Rows from block 5 of the encoder of a small segmentation model, named by matrix and row number. Rows with one number belong to one neuron. Each number is 128 + 32 x the weight over its row's rms, rounded and kept within 0 to 255. All counts start at 0. Numbers have three digits each.
After each neuron's rows are labels from the 100 images, of 14848, where the neuron reaches its largest size: "strongest on" is what is common among them; "patch colour" is the nearest of a few named colours to the mean colour under the peak. Only what is clearly more common there than usual is listed. The data: renderings of 100 made-up gadgets, each built of a few solids, in any pose. In brackets: how many of the 100, against the usual share in percent.
# u: gMLP up (value half) (encoder.blocks.5.mixer.u.weight, 480x320), inputs 240-319
# v: gMLP up (gate half) (encoder.blocks.5.mixer.v.weight, 480x320), inputs 240-319
# out: gMLP down (encoder.blocks.5.mixer.out.weight, 320x480, transposed), outputs 240-319

u.286:120164152085169136085105113108114189112132130151141216101100058117128110150088095120186104158183102115174125148176186145112090112104111120163124168149119125167106130141096126106161130141138192133142185106096184134096164168117099131118168138
v.286:181168135092173162132041157129121104152141145081098121136104034129133185111147049220121125124174068127170153106101143163154125133156123152151114089155181089083153113158149096178177106116053102160127088128140101179113148148104086111149135091
out.286:138142096155154141186105105095184120200112126113070106157124000132088175199155104152152103120152125110122150123124155126134108137060155131169147111136134164161154095141154092087152122102107122184121208107135098120075141124110182110135102140
strongest on: has a torus (66 vs 29.7)
patch colour: green (28 vs 4.5)

u.172:113153118141127193124070150179158174109168130073155143139086087103156130074103100110158159168173080096168203120097123133116074209139105156115121105140143109160199097118137143126092111139157144077126114139155117140114158118118161103095134116
v.172:141154113167110114137121149184148156192137136132086153153089111085164125127156119101122168136140121145102180119158091116091094161101123120153198111138164152160142135092214165139072133123093108113156119140125091116069193168115095109109131135
out.172:106119150148165160145188120132130136110097143144121136062157100145106149123082190122153128170089114126180133130155079163129152171199114137101119109137135139118086142058153166140133152162150176107132176102148058115182140130150128203139190120
strongest on: orange (25 vs 8.3)
patch colour: brown (58 vs 27.6)

u.426:156153107098136085140132178145122186155150171144110143109070059108089145091131078126159109180147067102217140108125110173120089179141136133118126161155137142187137094192163143100120152123098097099166181102141177158070172136145139099135125188
v.426:122103141145133123133077140123147154117094170131114152084137110120131128148141109090178141167123154166097167139131156131138188143163094109094177083084188122148208145097147115157117074151058107103147197154166078186109135118091167120112101066
out.426:147146138118148105169126171113099163172143140131116079091078000141085113128168089097153085142180103124170117138125171158135090191106119114069147121127122188162129138193116139106111181126110114109161175100112105131123147130175114141187138129
strongest on: green (26 vs 8.4)
patch colour: green (56 vs 4.5)

u.246:136155113116114168124079153166151137201152183113153154170106094080152161102122098148096119142137060162117129089098173143085047120140155146092117121147117093130145123149177150124137122115129118145111162161168191142040150119092155093119129096
v.246:064112076167118084173129112126123098175133097116150023141102152126083095153220159105113210111101168098119160106144124120072099150115127156182150102126169075136152171096135111145089132095116102145127130162067141167098157146111099101112134094
out.246:166217164139125110087176054142112123077123114189191140102134095117197163125100113115140113160118202070180070132112103075115118130173106113142123105091121137137127162097106159147166140110139114140087125141168064160134113146149136075142156167
strongest on: yellow (25 vs 8.6)
patch colour: green (27 vs 4.5)

u.57:118145176100122147123106198153089118162208146022126128115115077125116148124153081092088113105119139159133145132144095160170150119171123178162098108161143114092113110129134141179064126135135147110161063191134091138195180168135120143123126132
v.57:089144119135132082133135169155129163230132099097093120142121156096117104110176150095084133130104146136098176118186138107114081151115100167120135112144157097159132160135137146106117152103103166144117138157090183162093172161148140131106131123
out.57:148136074175155142131103103115108132164069130162089128210109180151162119130133144165051162104140152106166133087156179095128070150096126083128170069111137197151167103159172099113167131147041102146143138099109159131098099131109139118121077141
strongest on: blue (25 vs 7.9)
patch colour: black (41 vs 11.6)

u.20:166105099080143119130122121138131124152120119137185149109073062098143154097088078094162141139169111116128133133122156180116116111074136131094127188166155125152089111111144160139100130117133150106136152095127130120094171167115115129153140121
v.20:112091125122102142131088138203102123146154136116120109146107165065120158143146161081144127158082107189129149095132103084135120116096168175126117136193172101121062152143125122168119123087126132128101088143102150118141213190162150154156126142
out.20:150159124112141196089100096137138097082113128085119174145107111140184114147023146124111166168110098083188143126132089108171124149152153159143074155107138148128150141190120078115110123142106215145135130143195181081158138151100130137100115090
strongest on: blue (30 vs 7.9)
patch colour: blue (41 vs 1.1)

u.7:144133143148136119133104179140074151122137135059121078090087087075145126064151093113154134131090091127158153137099145146150095179099113178124144136183134102144100137115150129141159094128090071051133092150140073064132201185086117115154112183
v.7:130136124125186092171179123163189155082129104120113095052110116105055095084150133082165134139143168113103149145128129145073157195122107116140120117140099113147134159133097150137081091149161100070102157168104125131128139141131147122090146128
out.7:105137119092154159141132146116116078128108096063118081125132000164128116149080086079152113123137112136156142155140064184149116133128130119219116106123085140070173098128056131131169172137188120153121103146190098132143111127120100147119136134
strongest on: purple (30 vs 8)
patch colour: brown (59 vs 27.6)

u.323:161125077087140169084045126155174110126146088131108163176111066126108128193107084100148130165178075094135128140101167149175087140120126121147144124137158109112150097150116156103169101114156112125135169124165094124155170139126147184136102067
v.323:088151188174129093130101137157160154160187137103129183111136097121077112162121094176141132155161079178087140100083190179124083134203124142127144102187138094113117089134154183112134198183124108119111155119149137115109150079106167144159128122
out.323:125162129102105106093118158144134159145161095111077117098133080185091065106143107132162113111192116084120108137124191117199134144142100129148128067129089126181211154163109168083135122107154123104156147118095161113197148136092131131132127099
strongest on: has a torus (74 vs 29.7)
patch colour: brown (60 vs 27.6)